From a checkpoint of a small sound classifier: activation elu.
Rows from block 5, named by matrix and row number. Each number is 200 + 40 x the weight over its row's rms, rounded and kept within 0 to 999. All counts start at 0. After the name is the row's rms in percent of the matrix's.
# weight_hh_l0_reverse: GRU recurrent weights, backward direction (gates r, z, n stacked) (model.rnn.1.rnn.weight_hh_l0_reverse, 384x128), inputs 0-127
weight_hh_l0_reverse.200,080,200,200,151,334,200,200,170,200,200,199,200,203,200,180,142,164,187,201,200,197,206,223,200,150,200,84,194,217,208,200,190,200,282,198,167,219,227,200,220,196,182,195,200,118,203,201,196,226,236,218,200,200,200,200,193,178,200,200,179,175,188,166,200,199,200,191,222,200,200,223,156,200,162,217,223,199,216,191,233,305,262,192,200,242,123,200,142,200,215,192,145,483,200,200,200,136,200,200,164,208,200,201,200,200,200,203,195,136,200,232,212,201,200,242,200,217,200,189,200,148,200,200,200,282,236,200,200,200
weight_hh_l0_reverse.201,058,200,179,200,201,200,200,204,185,200,192,195,197,202,202,174,200,200,162,140,200,202,200,238,172,213,196,272,200,201,257,200,200,200,200,200,182,200,200,164,198,200,200,200,195,194,229,200,208,328,91,196,251,149,216,200,103,200,200,195,253,209,201,200,215,200,200,264,210,200,200,200,157,193,200,200,200,200,203,217,206,199,223,200,210,184,200,274,200,104,200,271,200,207,194,0,313,200,155,200,200,200,199,200,116,196,200,200,111,200,199,200,200,205,391,166,197,201,200,198,153,200,197,200,195,201,200,200,203
weight_hh_l0_reverse.202,061,205,206,199,208,204,200,200,201,200,267,200,201,200,198,199,180,200,207,175,200,198,201,200,133,200,200,200,213,200,155,201,177,201,200,198,200,204,200,145,200,203,200,200,134,200,230,266,200,164,201,200,200,200,201,143,0,200,200,200,217,194,197,161,200,204,201,174,200,201,200,200,221,150,202,200,219,203,127,229,197,200,234,200,199,184,200,110,200,247,200,296,134,296,200,165,200,201,137,212,200,200,175,200,198,229,205,201,180,200,202,200,199,200,273,203,194,200,199,200,202,200,161,201,148,174,197,200,200
weight_hh_l0_reverse.203,058,199,203,277,188,200,200,213,186,200,195,200,192,199,202,192,247,203,206,193,217,201,200,202,183,200,178,205,200,206,198,203,153,187,200,203,201,191,200,225,135,200,205,182,197,214,200,210,201,270,200,179,200,200,252,102,200,141,200,212,190,276,200,200,143,96,243,184,200,213,198,195,200,202,200,203,203,203,228,230,190,221,251,200,208,199,226,200,193,143,200,257,190,168,187,200,229,207,203,200,128,206,199,149,206,334,211,199,203,200,209,199,105,200,260,200,65,198,200,199,237,216,206,211,201,417,200,77,110
weight_hh_l0_reverse.204,060,202,227,207,198,204,201,200,183,200,194,208,215,218,191,197,200,200,245,130,198,170,201,253,47,200,199,199,175,174,199,139,263,172,199,220,202,292,201,80,200,189,201,201,204,197,265,198,217,217,187,201,201,200,200,198,111,238,203,194,230,293,205,207,165,196,194,200,222,182,167,201,212,218,200,160,230,184,214,172,200,194,325,204,190,200,218,198,201,166,201,226,207,204,200,185,181,201,186,198,200,172,292,238,211,201,203,204,139,200,196,245,323,224,190,199,54,200,216,283,174,126,195,276,111,205,200,176,264
weight_hh_l0_reverse.205,123,308,187,206,189,185,203,200,209,195,150,199,202,182,200,196,200,243,239,330,202,199,200,202,168,238,178,200,272,183,193,198,196,230,193,148,208,220,213,375,177,201,233,197,167,197,197,215,203,95,200,156,180,186,151,192,187,199,191,190,192,198,259,200,260,198,196,295,184,89,269,216,224,190,185,188,203,203,158,195,190,174,189,242,189,198,202,174,200,200,200,142,198,200,186,202,274,195,171,213,272,193,184,212,223,153,200,201,187,162,207,189,233,160,210,189,305,222,188,160,194,219,368,213,208,216,198,171,202
weight_hh_l0_reverse.206,167,201,166,177,243,288,230,207,290,193,222,237,224,202,190,205,199,193,161,175,270,209,193,225,288,168,197,215,202,202,177,194,179,219,219,194,200,209,161,192,166,200,204,192,213,177,208,198,135,200,234,143,201,181,203,152,232,200,199,198,226,232,319,199,231,194,381,187,193,185,200,204,128,241,234,194,143,207,195,139,158,234,177,225,214,161,207,166,193,107,205,214,217,200,180,197,98,198,198,230,219,205,230,177,204,192,200,229,197,196,198,296,225,200,222,152,200,217,298,143,216,234,127,200,336,183,197,195,216
weight_hh_l0_reverse.207,092,192,201,200,181,208,200,201,200,200,164,230,215,209,220,129,212,198,125,241,184,203,198,200,165,200,184,261,199,196,209,207,0,193,206,316,214,239,215,200,199,172,193,211,207,204,186,222,202,140,135,201,123,200,217,202,203,200,204,198,196,215,212,209,187,187,201,251,223,199,222,182,200,200,258,196,210,197,211,124,200,198,105,198,34,200,195,186,200,242,200,135,237,198,184,196,246,198,237,214,220,171,178,199,200,193,202,214,218,206,226,173,199,187,221,205,263,295,204,141,309,172,200,200,211,209,198,116,202
weight_hh_l0_reverse.208,119,195,199,205,186,316,202,197,198,199,242,224,177,191,244,202,210,202,196,201,179,200,171,201,199,154,125,251,196,200,267,188,193,158,272,208,202,200,200,92,200,262,200,188,151,210,181,199,137,305,244,190,125,209,189,204,310,199,205,249,201,184,222,142,195,200,193,303,221,211,198,165,175,199,201,227,189,201,196,27,242,336,195,200,183,196,191,202,189,259,214,213,226,200,243,209,81,200,211,212,205,208,182,218,201,227,189,204,271,200,200,202,166,200,210,263,200,201,200,201,231,233,199,207,151,200,201,210,223
weight_hh_l0_reverse.209,124,218,195,200,188,202,200,166,210,200,201,180,207,198,191,171,206,170,203,194,177,193,179,201,153,249,155,205,176,200,225,175,288,173,200,202,242,200,249,199,181,204,226,216,201,157,201,192,160,191,205,200,200,196,216,218,200,200,241,190,176,144,198,218,200,199,163,218,278,197,322,209,204,100,337,172,177,200,201,177,195,199,190,200,94,181,225,200,165,218,214,28,168,231,240,107,201,174,199,220,200,26,174,217,210,226,200,149,133,259,216,185,218,199,217,230,253,201,200,205,183,200,205,203,252,227,204,126,198
weight_hh_l0_reverse.210,070,200,199,200,201,200,200,200,199,200,204,200,200,202,227,161,200,161,224,205,200,200,201,200,200,205,251,295,186,213,200,207,200,200,200,236,200,123,200,201,198,129,131,200,203,178,189,200,220,425,198,176,199,200,200,201,194,208,228,184,202,160,175,216,216,200,286,232,215,120,200,194,236,172,214,200,200,192,203,341,201,105,200,200,318,169,207,200,200,196,200,187,206,200,200,194,283,200,220,178,200,128,200,200,127,200,200,200,195,200,200,210,215,200,184,199,114,200,222,69,247,200,260,200,231,243,200,193,236
weight_hh_l0_reverse.211,109,192,233,258,199,327,201,238,150,200,175,200,283,184,202,182,193,211,231,209,214,209,195,199,145,200,113,224,208,200,173,84,107,188,209,194,201,199,255,183,200,203,139,206,214,168,202,201,198,148,193,200,182,199,113,154,233,199,200,207,164,103,291,201,237,200,153,206,200,228,238,200,214,192,233,242,198,204,135,203,196,228,201,204,185,206,200,199,200,264,205,111,182,199,233,203,257,193,229,241,197,160,213,240,269,133,200,267,170,199,190,185,193,200,272,179,284,193,291,66,255,200,189,198,228,206,201,200,203
weight_hh_l0_reverse.212,060,212,100,173,245,215,203,200,200,200,214,200,211,200,155,191,199,186,207,169,200,120,200,163,350,199,160,200,199,201,209,204,221,213,200,190,200,200,200,167,203,110,169,193,159,214,176,231,217,181,217,82,220,172,217,156,169,200,201,229,201,208,214,201,202,199,254,188,191,197,200,201,143,198,200,198,179,276,121,137,200,247,212,238,265,44,200,205,200,316,200,195,199,91,212,199,111,197,178,90,199,207,229,237,188,175,194,187,236,191,150,196,268,200,200,204,205,200,202,200,175,194,195,204,223,117,197,201,201
weight_hh_l0_reverse.213,046,205,220,278,182,305,193,233,195,200,205,191,158,209,257,180,199,197,199,178,228,302,202,200,198,202,164,196,198,259,201,200,166,212,204,200,219,256,200,203,189,198,199,200,189,192,200,205,200,217,206,251,159,200,200,324,204,200,200,200,224,204,76,200,214,200,245,272,200,200,230,198,200,289,197,201,200,189,201,199,199,206,197,221,188,213,260,37,200,126,200,200,160,200,53,242,204,224,206,195,204,198,200,201,234,201,198,253,201,200,194,117,200,264,199,200,210,201,197,95,174,199,201,141,201,106,199,130,184
weight_hh_l0_reverse.214,091,189,201,179,215,218,170,200,136,201,230,201,159,216,162,206,201,200,251,238,157,336,225,200,195,254,196,200,267,199,186,199,200,183,144,199,200,204,227,162,199,249,200,200,203,201,184,200,248,229,184,194,202,163,214,166,205,200,204,171,186,259,173,202,128,215,149,247,200,187,198,226,158,153,235,161,200,289,193,243,240,223,72,203,198,189,234,230,200,202,200,203,278,328,218,201,197,200,214,31,187,154,146,150,200,201,212,202,210,199,158,198,205,192,220,187,200,203,212,209,199,162,197,202,215,192,52,271,150
weight_hh_l0_reverse.215,013,200,200,200,200,200,200,200,200,200,200,200,200,200,200,200,200,200,202,200,200,200,200,200,200,200,200,200,200,200,200,200,200,200,200,200,200,200,200,200,200,200,200,200,200,200,200,158,200,200,200,200,200,200,200,396,200,200,200,200,202,200,200,200,200,200,200,200,200,200,200,200,200,200,200,200,200,200,200,200,200,200,200,200,200,200,200,200,200,200,200,194,200,200,603,200,232,200,200,201,200,200,200,200,200,200,200,200,200,224,200,200,200,200,200,223,200,200,200,200,200,200,200,200,200,201,200,200,200
weight_hh_l0_reverse.216,129,204,289,190,168,258,199,169,173,191,223,219,210,225,177,173,197,238,183,256,239,232,196,202,113,258,197,201,205,194,164,174,220,294,197,156,200,246,200,255,200,254,239,206,194,193,174,202,188,241,199,211,171,146,215,237,150,201,202,141,209,219,200,202,202,204,201,320,176,162,200,203,201,174,197,194,189,190,211,246,203,220,210,186,244,100,202,225,200,281,200,192,143,273,194,159,133,197,130,176,179,200,193,184,275,200,203,208,56,155,229,207,203,176,201,241,214,200,188,121,203,190,108,185,188,247,196,218,52
weight_hh_l0_reverse.217,065,196,220,200,200,200,200,200,160,200,199,200,200,178,200,0,200,128,239,200,200,189,208,200,200,200,200,200,200,200,200,314,182,266,200,200,200,200,200,200,200,202,200,200,200,252,261,200,116,200,200,200,200,200,200,201,81,200,200,200,149,202,241,200,188,200,200,223,210,220,239,200,200,200,200,222,200,242,152,201,198,321,165,200,193,200,200,199,200,199,118,200,200,200,186,200,199,200,201,175,200,200,200,200,188,179,200,171,200,200,200,30,226,200,200,200,200,229,200,200,122,200,200,200,266,195,200,200,200
weight_hh_l0_reverse.218,106,201,177,101,200,200,200,200,204,200,198,200,200,140,252,56,200,206,238,0,200,148,208,200,181,200,230,210,200,200,202,98,209,137,200,200,199,143,185,142,197,205,196,200,200,23,210,200,200,157,215,156,205,200,145,308,206,200,200,201,220,201,204,209,185,200,63,216,212,202,203,200,198,155,200,191,200,199,203,225,200,200,200,202,245,148,200,201,184,228,200,202,196,189,258,194,263,200,201,200,203,200,195,200,172,177,200,198,208,202,200,217,199,205,197,203,148,223,202,219,194,197,191,203,129,176,200,200,219
weight_hh_l0_reverse.219,132,197,231,208,166,243,184,181,228,198,259,200,200,201,241,196,192,207,324,194,199,235,211,221,194,200,165,211,208,186,214,234,208,252,201,184,201,230,188,231,219,152,210,194,249,247,158,198,206,205,138,170,174,196,152,146,111,200,172,115,187,174,152,197,58,190,185,220,207,203,208,206,192,97,208,187,250,196,161,164,155,190,204,182,150,177,161,181,200,275,179,161,188,216,142,131,299,196,200,275,153,202,192,256,200,165,202,194,177,199,209,172,250,188,219,336,221,211,216,100,165,195,141,232,193,171,124,172,182
weight_hh_l0_reverse.220,026,199,199,201,238,201,200,200,200,200,200,200,200,193,201,170,160,198,200,187,200,217,200,200,202,200,194,200,200,200,200,256,200,200,200,200,200,161,200,200,199,199,202,200,199,401,195,202,199,198,233,200,199,200,207,199,199,200,200,200,254,199,200,201,6,182,0,200,277,197,200,200,200,200,169,236,198,199,200,203,196,299,200,200,226,200,200,200,200,201,200,213,275,200,199,200,200,200,194,154,200,200,198,200,200,202,200,200,201,200,200,186,196,200,217,223,200,206,166,199,200,200,201,200,201,203,200,200,200
weight_hh_l0_reverse.221,138,169,194,182,205,133,200,198,201,213,238,200,202,201,167,176,200,184,204,200,209,260,199,200,293,200,200,213,263,191,200,203,192,219,188,204,202,188,200,164,202,197,181,200,220,196,189,200,215,243,229,204,193,196,199,198,234,200,230,201,108,198,194,204,242,202,200,299,210,201,191,200,253,174,233,141,204,241,197,250,198,168,200,178,295,197,256,200,214,244,196,205,280,204,438,185,245,196,201,130,200,198,217,220,200,202,203,197,169,168,200,167,199,199,208,200,244,200,196,103,110,201,235,200,226,319,154,94,197
weight_hh_l0_reverse.222,073,200,199,137,223,202,202,200,199,200,195,200,189,131,208,200,200,198,201,144,191,197,200,206,199,200,200,201,200,165,216,202,200,192,200,200,200,92,200,203,200,236,202,200,200,196,104,212,214,308,201,201,277,200,188,477,194,199,204,200,197,200,179,194,203,200,200,210,233,119,209,134,174,199,200,200,195,199,200,301,200,190,202,248,205,197,197,203,207,198,200,155,201,200,205,200,197,206,180,122,208,157,205,177,199,194,200,197,96,200,200,223,200,200,251,248,192,201,203,151,161,200,113,226,187,199,200,126,248
weight_hh_l0_reverse.223,142,229,199,173,199,200,192,173,173,200,181,202,192,345,237,190,198,219,233,234,224,233,310,127,175,222,199,192,148,200,222,213,204,233,189,198,229,184,226,268,200,247,202,202,199,199,203,189,166,161,213,121,178,200,165,146,209,213,179,317,203,201,177,93,167,175,209,199,202,253,199,199,203,191,198,166,184,228,162,275,335,234,188,201,187,191,227,189,255,199,207,226,230,210,183,212,188,224,204,225,181,203,169,187,210,143,201,193,257,217,206,228,200,195,251,234,331,238,202,210,200,192,266,217,185,167,160,51,206
weight_hh_l0_reverse.224,026,199,198,202,252,110,207,351,197,200,92,199,151,200,257,173,199,112,215,205,104,262,201,197,201,200,187,200,200,197,206,194,208,201,200,200,201,215,195,227,200,207,200,200,3,202,190,202,222,164,193,198,231,188,199,136,196,200,200,200,205,200,181,188,187,204,205,206,201,196,254,200,173,191,208,198,202,220,208,207,200,263,200,200,196,201,201,201,200,201,200,210,190,216,196,199,200,202,202,209,200,274,170,189,196,199,199,201,182,200,200,203,0,201,196,162,199,202,199,220,198,157,217,199,137,200,200,199,229
weight_hh_l0_reverse.225,117,259,232,150,209,148,269,202,218,180,207,215,240,217,265,179,203,215,197,205,173,200,200,173,150,197,149,251,195,180,199,170,199,193,198,282,238,148,213,200,206,154,202,198,231,204,201,201,209,203,200,172,303,186,248,182,160,173,200,203,148,196,244,207,329,199,205,273,200,201,182,197,297,184,204,200,209,200,217,199,164,203,201,204,248,244,197,198,200,278,209,124,270,320,274,115,199,169,178,169,198,150,200,211,185,235,239,229,189,209,216,276,169,193,212,214,216,106,186,228,274,201,230,197,223,346,197,190,207
weight_hh_l0_reverse.226,202,196,201,220,183,299,212,204,191,200,182,198,220,202,225,160,185,313,145,177,205,245,259,242,111,219,144,249,166,141,214,348,138,218,203,205,200,201,201,121,196,200,220,199,293,193,132,237,124,225,211,175,200,212,198,281,114,203,202,197,187,179,188,200,190,199,193,221,245,196,210,199,208,193,220,220,214,200,213,201,137,325,200,201,209,196,169,206,199,175,199,115,200,228,220,144,199,215,206,93,156,205,169,207,178,197,201,198,160,207,201,258,199,178,196,281,191,227,182,168,207,200,166,198,167,205,181,176,103
weight_hh_l0_reverse.227,031,200,200,200,242,390,221,200,200,200,185,200,200,179,196,186,200,199,182,215,218,214,194,200,198,200,202,200,200,211,200,194,228,200,210,200,208,200,200,198,200,197,201,200,198,201,201,200,203,222,145,210,172,200,227,201,198,200,200,215,212,198,199,200,200,207,199,419,201,200,200,200,203,202,205,199,186,200,201,210,200,210,201,200,200,0,200,200,200,200,200,201,200,200,200,200,197,200,200,202,95,200,152,200,200,200,200,200,97,200,200,189,199,200,202,198,200,200,203,200,199,229,220,200,200,200,200,197,211
weight_hh_l0_reverse.228,077,183,202,200,261,164,200,269,272,200,241,154,199,134,209,175,200,197,199,200,216,213,200,199,210,213,253,214,209,200,201,201,151,200,200,200,204,201,197,200,200,201,67,172,200,202,186,200,198,335,119,200,220,200,162,206,214,200,200,231,226,168,189,194,201,200,108,214,200,263,200,206,213,198,238,221,206,205,202,267,238,286,287,197,346,198,239,200,200,175,200,143,307,197,200,178,297,198,138,127,171,188,183,89,203,203,200,201,180,200,201,199,193,243,200,197,225,97,196,206,201,169,198,200,233,200,200,200,260
weight_hh_l0_reverse.229,119,252,210,215,211,259,257,194,176,209,199,204,190,201,81,269,197,201,202,181,231,208,205,201,200,187,199,156,232,200,199,137,182,201,198,222,199,248,240,187,201,260,198,200,204,203,258,212,330,220,201,199,212,186,195,241,313,200,186,212,153,273,307,200,196,197,241,292,197,120,199,200,195,183,211,193,191,236,254,180,204,190,215,255,200,144,169,291,261,104,214,200,156,246,199,166,104,216,181,201,198,183,222,236,220,316,194,259,180,201,205,213,200,193,179,212,154,200,282,163,137,201,206,227,200,198,158,200,201
weight_hh_l0_reverse.230,074,196,266,186,120,167,200,248,200,182,202,200,200,206,197,238,162,197,171,205,180,191,200,196,170,203,205,220,200,136,200,224,202,221,178,202,201,241,201,201,197,193,180,195,183,206,201,232,200,172,151,110,200,172,196,187,162,181,247,215,155,205,245,186,136,185,194,309,188,173,182,199,222,201,192,196,201,203,200,273,191,178,183,298,361,155,207,207,191,56,243,200,376,164,223,200,239,236,152,222,224,199,183,208,135,214,198,207,243,176,205,200,134,185,200,167,190,230,159,156,130,200,149,192,245,136,200,197,202
weight_hh_l0_reverse.231,040,161,201,200,216,200,200,200,196,253,197,184,200,198,147,219,200,296,200,201,200,197,201,201,157,200,199,201,201,215,203,200,296,200,200,110,131,239,200,190,200,80,200,145,151,200,199,165,209,240,144,197,200,200,214,264,191,200,186,200,202,198,193,200,218,164,195,196,202,202,161,200,208,200,242,218,209,201,182,202,175,199,216,186,275,204,200,200,203,196,240,200,176,200,199,200,208,194,123,201,200,200,199,188,201,201,208,211,187,205,201,200,162,199,231,154,200,200,204,485,198,201,296,200,208,201,201,178,319
weight_hh_l0_reverse.232,143,250,276,162,187,222,243,177,201,187,249,214,206,200,240,85,212,195,207,217,199,116,188,175,219,190,192,247,199,229,198,125,172,219,197,200,205,147,201,143,208,171,194,235,242,203,163,258,169,101,204,186,235,150,210,211,334,122,199,257,207,265,297,198,220,247,185,209,186,191,210,199,216,202,198,132,77,196,187,130,215,181,166,203,294,210,196,209,216,228,202,213,280,217,206,201,191,196,270,230,224,194,196,251,200,114,200,209,297,179,191,200,200,138,201,201,196,200,216,197,185,218,145,201,226,201,213,199,254
weight_hh_l0_reverse.233,005,200,200,200,202,200,200,200,200,200,252,200,200,200,200,200,200,200,200,200,200,200,200,200,200,200,200,200,200,200,200,200,200,200,200,200,200,200,200,200,200,200,200,200,200,200,200,200,120,220,200,200,200,200,200,200,18,200,200,200,200,200,200,200,200,200,200,200,200,200,200,200,200,200,200,200,200,200,200,203,200,200,200,200,200,200,200,200,200,200,200,200,200,200,200,200,200,200,200,200,200,200,200,200,200,201,200,200,0,200,200,200,200,200,200,200,200,200,200,200,200,200,200,200,200,392,200,200,200
weight_hh_l0_reverse.234,072,191,164,206,199,102,200,200,247,184,186,188,201,166,188,243,200,135,224,216,200,160,200,200,133,239,160,184,197,255,205,168,199,225,189,213,200,185,200,173,201,201,200,204,161,203,50,196,200,258,289,204,213,202,258,229,210,198,276,191,250,252,110,200,200,200,161,345,201,190,197,213,216,187,146,199,199,238,236,231,208,182,161,179,211,203,249,201,194,189,200,175,199,190,201,223,202,199,187,184,171,80,200,215,186,204,200,189,178,200,199,238,105,219,236,317,203,195,312,268,199,199,200,122,251,200,200,245,251
weight_hh_l0_reverse.235,088,207,186,149,198,271,200,182,204,204,200,200,201,195,244,206,208,197,206,97,200,166,201,200,200,199,0,200,204,181,204,174,199,201,200,201,162,198,200,93,200,331,199,200,203,224,131,199,216,284,212,202,201,200,114,264,200,156,199,203,201,236,197,205,244,251,197,229,192,204,200,201,151,200,196,199,199,200,196,182,206,200,180,171,203,198,185,265,200,187,221,199,200,197,197,198,215,197,192,154,199,199,231,272,220,199,200,157,74,162,182,209,208,199,200,223,200,200,220,167,191,200,212,200,200,195,200,201,227
weight_hh_l0_reverse.236,024,200,198,199,200,200,200,200,199,200,200,200,200,342,200,201,200,200,200,218,200,150,200,200,200,200,200,287,0,200,200,200,206,200,200,200,200,200,200,188,200,200,200,200,200,200,200,200,201,200,200,200,200,200,200,196,153,200,200,200,203,200,201,200,200,200,200,200,200,200,207,200,200,200,200,200,200,200,200,211,200,200,276,14,30,199,200,176,200,294,200,200,199,200,171,200,371,200,200,200,200,200,200,229,200,200,200,200,200,200,200,196,200,200,200,200,200,200,200,225,200,200,206,200,200,200,200,200,200
weight_hh_l0_reverse.237,024,200,200,167,199,214,199,200,298,200,201,200,202,200,199,200,200,210,198,200,200,218,200,200,200,200,196,200,201,200,200,205,189,200,200,200,113,195,200,200,200,203,200,200,200,200,200,200,200,152,254,203,203,200,199,271,137,200,200,202,469,357,200,200,197,211,200,186,200,199,200,200,194,200,200,200,200,200,200,177,200,204,200,199,179,200,200,200,200,199,200,200,196,200,200,200,201,200,200,0,200,200,200,200,200,200,200,202,200,200,160,199,200,200,200,203,200,200,258,130,111,200,199,174,200,200,200,200,195
weight_hh_l0_reverse.238,142,192,200,130,215,214,209,201,200,200,10,219,207,222,191,178,210,221,181,201,195,340,196,153,230,227,156,200,161,190,235,135,200,201,222,223,236,190,210,177,171,204,189,196,254,216,206,198,225,196,210,188,214,200,187,190,199,200,215,214,30,247,204,171,175,205,200,203,200,244,201,207,177,180,284,256,203,292,198,195,265,240,183,231,240,203,204,216,259,224,213,183,218,215,191,200,202,195,200,98,267,190,186,177,226,191,216,203,242,200,195,357,215,199,215,154,204,191,212,153,227,199,238,232,200,198,188,209,193
weight_hh_l0_reverse.239,140,78,197,224,204,252,174,180,172,197,254,200,202,180,230,182,190,198,268,141,232,165,231,200,199,225,136,191,243,133,228,200,236,195,200,202,200,123,157,197,191,297,199,196,208,205,179,192,311,212,195,203,176,197,132,166,165,199,186,164,257,277,194,174,195,174,223,267,228,200,177,185,201,199,162,191,230,201,203,143,211,162,263,205,191,188,205,195,213,200,200,197,235,241,94,174,227,200,149,195,118,223,201,203,202,200,200,214,176,200,200,201,200,174,220,204,275,186,324,97,180,182,194,222,171,40,185,197,189
weight_hh_l0_reverse.240,015,200,200,200,200,197,200,200,200,200,200,200,200,170,200,199,200,200,200,199,200,199,200,200,200,200,200,200,200,200,200,201,200,200,200,200,200,200,200,200,200,200,200,200,201,200,200,200,200,200,200,200,200,200,200,200,200,200,200,200,200,200,199,200,200,200,200,200,200,200,200,200,200,200,200,200,241,200,200,200,200,200,200,200,192,442,200,200,200,200,200,241,199,200,200,200,200,200,200,200,250,200,199,200,200,200,200,200,200,200,200,103,200,397,200,200,200,200,199,200,126,200,200,200,197,199,200,493,200
weight_hh_l0_reverse.241,061,69,181,200,200,336,200,222,192,188,77,198,204,159,178,76,200,189,200,189,200,34,202,200,192,186,199,207,285,200,200,188,200,184,200,200,180,212,200,195,200,192,200,200,168,209,203,200,148,262,148,200,201,213,198,200,201,200,200,234,199,135,199,218,184,187,199,200,200,220,153,200,199,200,200,271,199,201,189,168,196,202,201,264,285,204,197,175,200,191,220,229,195,197,195,201,200,198,177,206,200,212,200,205,168,202,200,208,202,200,200,272,200,200,201,186,181,165,200,211,303,200,181,48,204,200,200,87,131
weight_hh_l0_reverse.242,136,202,327,307,153,200,201,128,64,199,235,212,207,271,177,156,200,191,207,175,239,168,200,200,201,193,214,200,199,202,188,188,197,232,203,200,242,139,227,235,204,201,199,170,201,180,238,204,211,173,142,165,157,191,208,202,209,200,197,268,379,139,225,211,203,203,317,214,196,163,181,200,232,200,200,308,207,166,198,252,200,182,215,200,170,241,190,184,229,191,200,268,168,288,181,190,170,170,195,209,170,201,201,223,243,214,201,245,199,209,204,189,200,171,212,273,221,198,198,192,199,201,122,175,269,195,214,157,174
weight_hh_l0_reverse.243,084,171,200,154,201,192,200,200,190,200,221,200,200,199,202,142,214,201,188,373,201,200,199,200,192,200,191,200,200,200,200,145,200,194,201,200,233,270,200,255,190,74,220,200,217,203,207,200,249,200,154,262,195,200,199,154,199,200,200,188,205,166,201,200,279,200,420,203,214,191,183,183,241,204,169,200,205,179,216,255,199,177,203,211,200,296,200,151,200,203,175,86,251,199,200,102,204,199,282,201,195,200,203,213,170,200,202,199,194,200,199,198,230,200,200,164,300,200,271,194,183,200,201,200,203,238,200,208,200
weight_hh_l0_reverse.244,018,193,203,222,202,170,221,200,200,200,237,201,184,200,223,199,200,209,200,199,199,155,199,200,200,200,200,198,200,216,200,178,200,200,200,200,200,203,200,317,200,200,208,200,200,198,0,200,126,52,201,202,200,200,200,227,200,200,200,233,203,159,202,183,200,200,148,198,200,197,199,362,199,200,200,202,155,186,200,301,200,200,200,200,206,220,200,202,200,198,200,201,200,193,201,200,200,221,204,200,200,200,200,201,200,200,200,200,206,200,200,199,200,200,200,199,200,201,188,243,217,200,222,200,372,343,207,200,199
weight_hh_l0_reverse.245,065,138,210,214,233,244,214,180,199,189,188,218,201,196,196,228,218,301,224,137,200,214,222,201,171,172,174,197,201,195,207,183,102,209,194,199,238,278,186,216,220,223,278,184,169,189,195,200,188,204,201,278,203,202,88,89,217,199,221,195,176,240,224,219,192,194,148,225,200,57,198,193,238,202,209,194,173,267,229,115,164,200,172,254,203,214,209,265,200,203,197,219,230,217,204,203,199,207,198,241,200,197,225,314,265,294,207,224,193,288,194,262,190,198,269,210,198,196,188,229,197,156,264,209,169,204,289,191,135
weight_hh_l0_reverse.246,174,139,209,195,220,220,199,202,192,200,181,181,201,216,190,138,212,200,201,238,198,229,202,219,197,236,200,212,219,194,200,205,99,198,208,200,161,282,200,144,184,204,216,187,197,156,207,176,154,184,200,175,163,218,231,175,298,198,200,235,97,177,217,200,111,195,278,256,197,199,195,211,185,203,213,199,257,230,241,258,201,244,197,326,195,201,200,211,204,208,223,205,247,166,205,165,191,199,201,204,223,220,178,151,218,198,202,217,254,222,200,261,158,208,164,170,200,204,332,0,192,187,187,200,222,212,209,198,123
weight_hh_l0_reverse.247,168,196,200,115,239,218,197,138,195,208,247,189,241,211,276,215,200,235,323,206,205,169,198,183,210,203,211,206,177,225,200,220,180,202,201,151,200,220,181,288,187,283,178,214,268,190,224,198,197,100,173,199,195,186,145,240,218,266,210,205,200,194,223,204,126,203,238,219,203,115,208,219,196,196,197,106,170,209,199,208,186,131,201,200,207,200,194,276,200,279,177,193,195,203,215,199,207,227,205,150,140,199,252,260,199,194,198,200,227,200,200,208,182,165,192,58,200,291,262,204,227,182,202,261,194,166,221,112,308
weight_hh_l0_reverse.248,037,200,196,199,200,200,189,200,183,238,300,200,200,200,186,200,202,200,200,200,210,201,200,200,105,200,200,195,148,221,201,200,200,220,200,200,200,201,200,200,200,219,248,200,321,200,200,200,201,200,200,200,200,200,200,103,238,200,200,200,223,206,230,175,200,200,200,195,200,200,194,200,247,256,201,208,211,209,197,238,182,151,180,190,200,200,202,200,200,202,200,344,244,200,200,171,494,200,200,160,219,232,200,200,200,201,200,212,200,200,135,201,201,200,200,101,200,200,232,180,186,249,128,200,242,230,200,200,200
weight_hh_l0_reverse.249,120,205,192,249,158,133,186,201,216,197,222,169,203,204,236,255,199,198,222,189,187,98,229,183,0,203,209,200,224,194,227,237,204,232,196,224,166,188,200,191,199,245,200,198,273,137,202,209,186,195,225,160,214,181,229,217,240,202,200,191,73,200,136,199,200,132,253,90,200,100,141,200,215,221,178,201,205,194,160,203,120,182,217,175,200,199,200,197,200,200,222,94,102,169,223,163,252,211,164,105,200,224,199,214,197,202,203,201,149,196,203,192,203,200,200,187,187,199,195,229,202,202,138,200,195,210,206,196,211
weight_hh_l0_reverse.250,035,200,200,200,521,179,200,200,219,200,260,200,182,200,236,191,200,200,60,200,200,194,200,200,157,200,201,200,200,203,200,204,193,202,200,199,201,172,194,177,200,200,200,200,198,199,200,200,153,223,208,217,200,200,199,202,152,200,200,202,199,224,201,199,201,200,160,200,173,200,200,200,181,200,200,201,115,193,200,306,267,199,183,279,223,200,200,242,200,208,200,200,201,187,200,200,197,200,144,199,200,183,207,200,165,161,200,200,200,203,198,231,200,200,302,209,200,200,93,215,215,200,199,200,200,202,200,200,251
weight_hh_l0_reverse.251,127,195,304,320,198,268,208,205,183,200,181,229,200,181,207,195,244,187,219,189,250,218,200,217,201,203,55,241,276,188,205,204,157,221,219,223,211,159,216,188,255,239,200,126,226,213,198,217,419,200,172,207,216,201,198,171,251,199,193,229,214,192,212,157,191,196,253,210,202,202,200,199,263,194,199,157,211,199,177,238,211,184,224,215,212,199,204,154,200,176,227,186,298,211,165,180,233,178,201,195,215,201,194,197,271,210,199,200,241,194,187,253,125,186,203,263,168,179,260,157,183,171,145,199,195,169,175,129,201
weight_hh_l0_reverse.252,071,196,138,166,206,200,204,200,218,201,167,209,141,201,203,200,194,222,146,200,170,194,242,200,367,205,168,204,209,200,172,252,255,155,185,200,185,262,119,181,200,94,200,184,271,187,134,184,203,216,234,200,204,200,200,204,199,199,211,206,194,319,208,213,204,197,163,191,205,203,200,257,164,201,197,223,215,48,188,198,175,224,212,193,143,195,185,199,192,133,230,199,199,225,206,203,200,203,184,102,151,200,198,126,196,213,198,188,321,202,201,169,193,200,200,170,122,261,201,106,240,200,174,200,218,131,219,214,196
weight_hh_l0_reverse.253,008,200,200,245,294,161,273,200,201,200,203,200,204,200,198,209,200,173,150,265,200,202,200,200,200,200,200,200,200,200,200,251,210,200,200,200,200,200,200,200,200,189,200,200,201,200,200,200,200,199,200,200,200,200,200,444,200,200,200,200,200,134,200,200,199,200,200,197,200,197,200,200,200,200,251,198,197,200,200,200,200,199,200,200,202,157,200,200,200,199,200,200,199,201,200,200,365,200,200,318,200,200,414,200,198,198,200,200,276,200,200,200,200,200,200,311,200,200,200,200,143,200,200,200,204,200,200,200,200
weight_hh_l0_reverse.254,182,258,222,200,258,190,232,201,178,200,217,200,200,348,200,201,208,186,219,338,190,191,223,195,305,225,209,200,223,172,202,232,183,253,200,199,200,214,178,155,212,200,207,197,221,151,183,256,220,197,182,161,165,167,198,198,212,201,243,169,139,221,209,201,192,196,211,268,200,172,200,215,195,201,195,171,165,263,183,200,190,192,181,220,201,208,258,203,197,202,209,199,300,204,128,188,156,196,188,165,200,208,144,199,228,205,203,322,170,177,200,206,201,200,200,201,224,193,241,199,108,200,237,235,201,217,191,27,76